From a checkpoint of a small multi-label image tagger.
Data: trained on simulated fluorescence microscopy of cells, 195000 training examples.
Rows from block 9 of a small multi-label image tagger, named by matrix and row number. Rows with one number belong to one neuron. Each number is 128 + 24 x the weight over its row's rms, rounded and kept within 0 to 255. All counts start at 0. Numbers have three digits each. After the name is the row's rms in percent of the matrix's.
After each neuron's rows are labels from the 100 images, of 14848, where the neuron reaches its highest value: "responds to" is what is common among them. Only what is clearly more common there than usual is listed. The data: simulated fluorescence microscopy of cells. In brackets: how many of the 100.
# fc1: MLP up (model.blocks.9.mlp.fc1.weight, 1280x320), inputs 107-213
# fc2: MLP down (model.blocks.9.mlp.fc2.weight, 320x1280, transposed), outputs 107-213

fc1.174 098:151129082099121088124121120130166103128091133070092143137128103152078133126124125158115116155119128106135099139087137177102128112111127139124109119159146102140128121164118134174110146119118084112130137153119146103158118141129153122141134159115089121117166137153152096201175113113063108171132105137125089136174117097155098
fc2.174 099:090116129157139145106143133091082158154107133164117122123139119116083149097145099128136140094096113099136117081172129123189133153108118113136109143163127143122135127102130152116154141153156128147124140172079139127103112126100126133134133130118189103167121118156117145114102136155109138141145137089127116120091126138095128
responds to: yellow stain (85); ring around the nucleus (68); crowded (58); cells: ten or more (58)

fc1.323 131:118134153104136094133097134131086145139139120145154100156111115080133151123129090125117099156089122105115121119078097132082140118151113163145113111120135123122121127175161129110145094135144106128104120109127148093133148121115093129157130144185084145118113145181127152161099126110118098114133094151140145111088112137163128
fc2.323 132:139113130115113145146114150120102103149142128158098150132161096125179107133128162119118162066121152154160108125116151131172135105133118118111098114135150141088150134074133084146145122134142189090151094111111074156126127127087120127102133132161140083123189162108082118108128141118114142130117169149150092123148130160098117
responds to: bright spots (92); few cells (64); cells: one or two (64)

fc1.401 056:131106112115116145134152155117142141092150113145087093133112144142143157109157139102125115160145142095115152099116148137144116120106142163116118125119058145127176134120154133151155136115129135108118103146133088110113085106105152141119096133092167099128113135163127158107116090150120132156108103117124158147140136142134144
fc2.401 064:124182144113162136133104160108107113150100113112086160149103128111106144177140119117138136093124128147147133154173145106078130161128140116117137107156131188106126133094148120151076094127157136137159142147146126159158167135127122099083159111120127125134158112141124119159131099123155114133194136129116131139164095130098137
responds to: smooth cytoplasm (84); few cells (61); cells: one or two (61); dim (52)

fc1.615 126:136119117105118147108166105134151112133127111105164154086104147115157104130071110134116111141157086120116126060109125141098115128179136139108121095123139111131109199109125176127058149163159114115110140120150168148103129150145129168118132111132129115130135109150158127104145143152136119173133104094133125123137084160098144
fc2.615 115:097130207076124115117103160146137129135177118138130139104119096121106095120130136179132114106144110118134150135177098085098139129120151127127120098166102121112086038140147098104131127116118113110139128134149146146127109137102110156168129159114166134134115123112106152106140119139124115147128157105177127126130143096149160
responds to: smooth cytoplasm (100)

fc1.624 126:158110101168145144101132137168167150146130097124129128061151110107144101115155120128085144150148139096088134113132084118138120103129133140114121120142121140139167097139138139132102108134139162102137110101142082117087119108104116109129144142142166078141173160126128146162192126160121120121101142171108095165096164128147140
fc2.624 125:133138136059143099132144164093144100154131094080098150141123122173130157135137116149134130083150118147147111162089115122109144130119130122112119107163156133081158107156174208108107136107104174112097102123131126128132131123096111132104125075073118101125157119116116119129110122177133122134120158180146118092115158083135143
responds to: cyan stain (56); ring around the nucleus (51); membrane rim (40)

fc1.180 091:127179113146147104096144145131154123114107106132149161128113092137141156091111118144142184147151074147151173153165101112160096130122149094076129110129106114134163078144122141142085146178114125112142146129108139104178127128114106113141120151147105080121132140114121093133140177194131132161095144087115115116142098090110156
fc2.180 097:158094149106122180123105136142175153165131140113114158111079137142139131129128128141144122114157123087139154131143131098129166113142071132161133135121151163134110140145126086143146104118116146110163101141134171137139075139149156146089154111100099153097151136126148180066096138125103110082117079137117167118101141134126118
responds to: ring around the nucleus (90); cyan stain (46)

fc1.126 130:121122160149163127140124096141170101124117140138119121146146177164086170134119135101093186135139151114142167150145096112142136144174112122115112123122115109120124121132151118134156102098159128123073176125095114115168134108129152130115164088140132089198159086131167114151153116117122122111184180142126113109103121160098139
fc2.126 120:118095122105113114134104163180148141122141129135089140099114124124151111173151180155189121082117132114109101126141154155162107129087119160109124121124118141132145127150119123156129099153137131135137072147126154130154102118127112116115131143082116151104098130135130173128108116117132112067126122090151131124134148141135189
responds to: few cells (50); cells: one or two (50); ring around the nucleus (49)

fc1.482 094:152120117121113111133144131140134082129126100132153116140118148144176107097102116137107121114116112126142119149124096160094122110132105092129112129153153131114102149107106138115139140123176142117125099162141107147103143143111190172067160119091144137105145117093146130140074117079113148133158063121184134155100132133133085
fc2.482 100:130174113131162128121127133115105105140115128138118147100148141118084131097148137095130077122155121149123061119193115135103130125165134147115125148151115130141162151130160109113149171165115093083097160094130133082126144108132104114130171136123127113090101100108144115105145099156144089175113111129140128120160143145139126
responds to: few cells (65); cells: one or two (65); membrane rim (49); magenta stain (41)

fc1.324 154:105123106133089114173099102135142144116161108125116103106125138109102129146086130110132100115124167138130095095150137138120083148124121119113151119138115124097185115125104154121159100098140164134112157138116146122141158167134157118139176133093112161143126154123135139118129082168122119143145128173109098165138110126130164
fc2.324 131:167132103129110103096163138203133084164076161121123117146128138135164134147139106102102107124102138112132108144128139118157156141197132104109104119135123136157111143129128158123124124120138096137118127150140135136093112089128100117119107126126145105167130126098117141109119142098118107144118120106133145109183141142119127
responds to: bright spots (71); cells: three to five (60); yellow stain (42)

fc1.658 049:113119112135129105121170144102134113121146099146131150094139121120140123096119140135140086122137117142185117113129172140099136136131079140141101109159121134113133142118116120084131123110158125097149112113092137102102119145133149097111159120136136123126110127136135111112097148128081100110117120180087081120131139149146096
fc2.658 054:142147064138141165107135166117142109141087125117136138150120165109110125138126123125100131105114132127132131153104137144117128123099139146124148120157095132160134128121162083117096138128130146159186105099112133104110116130136114146096106166152088134114149112145091163117160135144061113138092151157154147106097126111132127
responds to: bright spots (100); out of focus (55); cyan stain (42)

fc1.256 058:111118165137145168115121136149148178101120115142125131117120153107106134097144082104123151127094119114136097145095130112089135100124121103103116134128127168150114187119106106111091128106125146146115165103129176148164082135102127123112134158091130082139130146101169126106164104084170091115105114148133145129089168170131085
fc2.256 054:151090133100107097125141153135142114143134152129164121100083107151125094152138168117143109155131127098152141143179120119121120125172110168118161133138105107114163120093150151163143104125131125108140129103101137152123171125136156157147108189146122141136145108147137127149123123119098150151126158072158123136140101149089114
responds to: cyan stain (54); fibres (49); membrane rim (31)

fc1.276 110:143157133136128121156120138105135090139140103110175144149170139132125126141100125110101187138120144129136111136107084132136147151136126099126109119132165148136140107138113169112088124118114155151130133118091123125125144159110159119106163120135117131142141126085122156133134145154120135162084141109137115167105087090164094
fc2.276 118:132149124106120110095127154143110185084098112131119143114118102098105119132127164105127106131118098121134128124170103127140153126130141155125171139116089150067139157146117169130190101150151118174120115158136153111097141115096137141120125134112171095134086149174110133141141118104149132093148136150124135111108126134136119
responds to: yellow stain (67); ring around the nucleus (61); crowded (54); cells: ten or more (54)

fc1.199 097:140141130116155145115133156132136168132100152086168123111156079164183117132137115142151184152154127125138102103168135138127148136102129119109127139131135119158075155145107146117142151133141112143098102131161076182124093177113141113131130113125165125118115101126102155142106117153088155129126116125101120152138156127114146
fc2.199 093:110134125141101118113136108108153116128145143128057136111117138125119113118122110148136094131135139185125143187137144089113076124114109122102140124107123119123138101129176115117112088157092105136121121161139162126114106137163123118134129145113097131100126101110120129101120127120139097165092137150109133114144129183120124
responds to: smooth cytoplasm (96); yellow stain (53)

fc1.544 080:122178127139146088133145133139116166099174131149121121147115130126150113132132117145130136124156124111133097140136174137060139100175121080163117158122118110109127142100140136103130143101143161154155171080082111100097113140124103147099160162135128134121128155107085127116110141165117117147126147108101150114153151118169155
fc2.544 076:124156062078147140090113127137155144101103127130100133123137180145084135163150156144142103114154148120138122149122113187097113085087129139118128102132094186176108135105131118097130140086115164131134058139159153116111139089129089084112113111109143122132126097138127145125127127146132114116105117177119118110127109122136123
responds to: bright spots (100); out of focus (67); crowded (56); cells: ten or more (56)

fc1.426 134:081145105121145137152123125077121134153146162162158129111112129133152120117170084128139097100127150138129132105090174101135133125142118131193129093079147119127124154129115151165115184139131167186074138088132127149148142168150133105095125140138123112184162125128145094158119111141126141123161136104111122129089138162088102
fc2.426 150:143137128130122116079144154163147138118083148110117164154116173105182135157161077153122128151171129110098149143155069135099135094083101123133127105119070125160100129116121130120110135121138157143137103159127163123111122093136124142154119090155103177106140110151126131130142100154117127110084134168173102116141116108126149
responds to: bright spots (100); cyan stain (43)

fc1.142 063:099150149154088166112130146141138109124148153123132156144125138145108119110089145125121128172180099074141061174132143081103123087139104157114136139131114113127167127125152153123122085160135136125142138146172091141128147096134084103171159129103141147164159094141117157095107129119140137124177120127091136158138121111160139
fc2.142 065:162114118129177132148123114090121134103134115112146063114110119163130108111173116110101141107108132130126089113191094169170122090122133109100096159132141122135135132126139082119135124129112135119098135112091142126148126123133118154133076141116076143102133129114063144139142143125155081170122179182137075131140103139127093
responds to: cyan stain (52); ring around the nucleus (51); fibres (34)

fc1.451 117:139104126127123135128117075148160108139111162125144077146096150155120100133096141101102121158139124165112152100161113114102098120132102114147135127139153140119132150150151109126147146093146134159140169110108110145126147156125160178127150157143110074184136133205098139146110119109136112154120124098147120106089131150133131
fc2.451 112:085147139104090130158119141136163119143120118111139152107165147111147146136124132097109124114097136114113120155122128154162141127120155145103111115155124141124130097162141146091115093123110138134129083078143128161087142123132111105129146086125097119088154097098137120121136107164123101123146121147124144141119153104137130
responds to: bright spots (70); few cells (70); cells: one or two (70); green stain (41)

fc1.77 096:128161101137140112094076144101165158127128149150143095075139123123098143121129133129137090125129111142084132148146161168109118159136131134141147113114132137092146100110131140132169142121135121121109123125152087120155117145135121179143121154131098131159156109125126117129108104155132161158154140071097124169092152114128128
fc2.77 101:124114141132175142150179094133116110144114149105095104161157102157099133112122117118121187141129110135161125103158123113163128140139133117134117159125172124141139147147095165132125090165169145161129130125124169113109116119110127148141122108134131117102120110125145178121144186117161160122119117153160108108114132173114147
responds to: yellow stain (78); crowded (67); cells: ten or more (67); long thin cells (50)

fc1.767 090:142101136111126104087149152126103149104111151101134100123178126082147149080141146119104095161135115143086152164131132086127110114151101117143147157118109147146124108157104129119119133142128136144135107149163102152094127162130134117118138147139108109172136125125121174130158135124106136188145086124147097155121131128148150
fc2.767 097:136123113157149140152141094140117110160135122154102117094132160149094174126141063086120104088064148157134125092090099129117126174114121176125123171112155133131153110091170091148158111142113189132096165112103155127082123155143143136138164155125147194129147107140094139115092143114145102130150151165134153125124126125118136
responds to: ring around the nucleus (64); few cells (62); cells: one or two (62); yellow stain (48)

fc1.586 095:148120133144085130120157116129122113175156139097150148122130123124129135142075081132145126113116114145145112144132144120098120130144096133105067081102089118125115119161131168128079105138131116114124114155095154127137163113102144156102127115131144102104082102130126109166145144114105128083170166171134110103110192121126136
fc2.586 094:087136129129123104096128142146162125115126132097118145174128150156152093137145170143123124130150111117059154104099160120157112107108157072132197157125126086134148135154128110136096162179119124134099099127113134122130109097127137104115102152103135166148152145120144116160122147174163136176135092134136093153118096096100121
responds to: ring around the nucleus (98); few cells (92); cells: one or two (92); yellow stain (42)

fc1.699 089:142165126115159097118109120104145145147145121133149106164124148098104130179146118167144124142159116091136106179108126107113157136109109147115127115136160113132107130086131109128138122129154117155119160148126103147133084176092090150127136133134201119109154129100141148134124108143138110122154125141152163112163169117135116
fc2.699 091:113119148131140153145126152183107079117158101152117179130079145151167156153129120131126130102111139146109113128087107083099128113102183099131156130144120133166115126126163122148175120139107086144128124094084143108126145145119109121144109125122140128125133090099123133135125158101146134090130130129110108078102105139131103
responds to: cyan stain (63); few cells (60); cells: one or two (60); fibres (34)

fc1.667 050:108146137122172126116113100143151142122091128155128085103108121153110120137151136122127124166118160144098123140117130155178119095127143164103122109097152145158134110163133137162151108074190136093151118106140125132183095088163111135121123167137146141102159189119154101119111165100142121120143122152121129130148149119133108
fc2.667 054:132110112091140157153116120113124123142145167088122135136096116121141163104109110156146117123150096107179148170123121103127133139143125090156137106096090144100107134119129152098092158129128116138155170197096157140153132136104159125102144117145102133146094124118135124124128093126120167138155124115097140129155101086145105
responds to: bright spots (79); crowded (66); cells: ten or more (66); red stain (56)

fc1.567 039:099129108093106129078105169088179084106146147113120170151123132140145122145108126134126085151107149127129135102075107094152172117138081129110136149133117119107141113126161189160121124162147070097131133135120096144125128164106123129170166126128136141062179114170167118132145128134117131080137116108110096150055136145126142
fc2.567 041:100157123130132154130133135131125110112142128152159097118105111114174075156097115185138133126089181123115140115145136107141119152131189137162110138175109130130169147146106108119140145130116137119113123111151160089125121138116124144095127150109141103167114083083134135137093165144135145154125136141159103154160154088122123
responds to: smooth cytoplasm (80); dim (80); yellow stain (46)

fc1.21 155:111107129128110139091131113137116144136106126089105127109117156173119122144115107106108146131142154131138125078143081096112116131138135171114136142140171094132158149140124155112114176124158151112135129121128139149084113172122126116108142133140177130119106142137146132116156131127118120171154114086106116089111141153090176
fc2.21 162:143125190112127159131124141121163137126154077117113134143120094149114132140100121170123097113130113129104157148161120118121190141067146120161173102130121160118110085101087140148101136144115132150104121103120130157127124098138132134156127131091135097119156142078110114131152110159117125135106146122165137112117141109085145
responds to: smooth cytoplasm (100)

fc1.432 117:142110155096124129124144128109121103115097136120142082132067141126154102143132134143163149127096125134166115131109132132144098118141131110117144111106119142105122134121132177138132135123176156147111133067151117162128074125110115137135119122124118125129126156106084146125086099105174100087155113112134084099132106144114116
fc2.432 104:119148132150168126098128111122092143146149105124094149118099106104134166110087148148112160121113114142121095149149120112099179164115155104145140114148152125141139152140122147140081128156157073113117119143089122158150138126144144129126160134116133129128140095093160116087115131138108129148119164160158145101102142126117119
responds to: smooth cytoplasm (99); out of focus (91); yellow stain (44)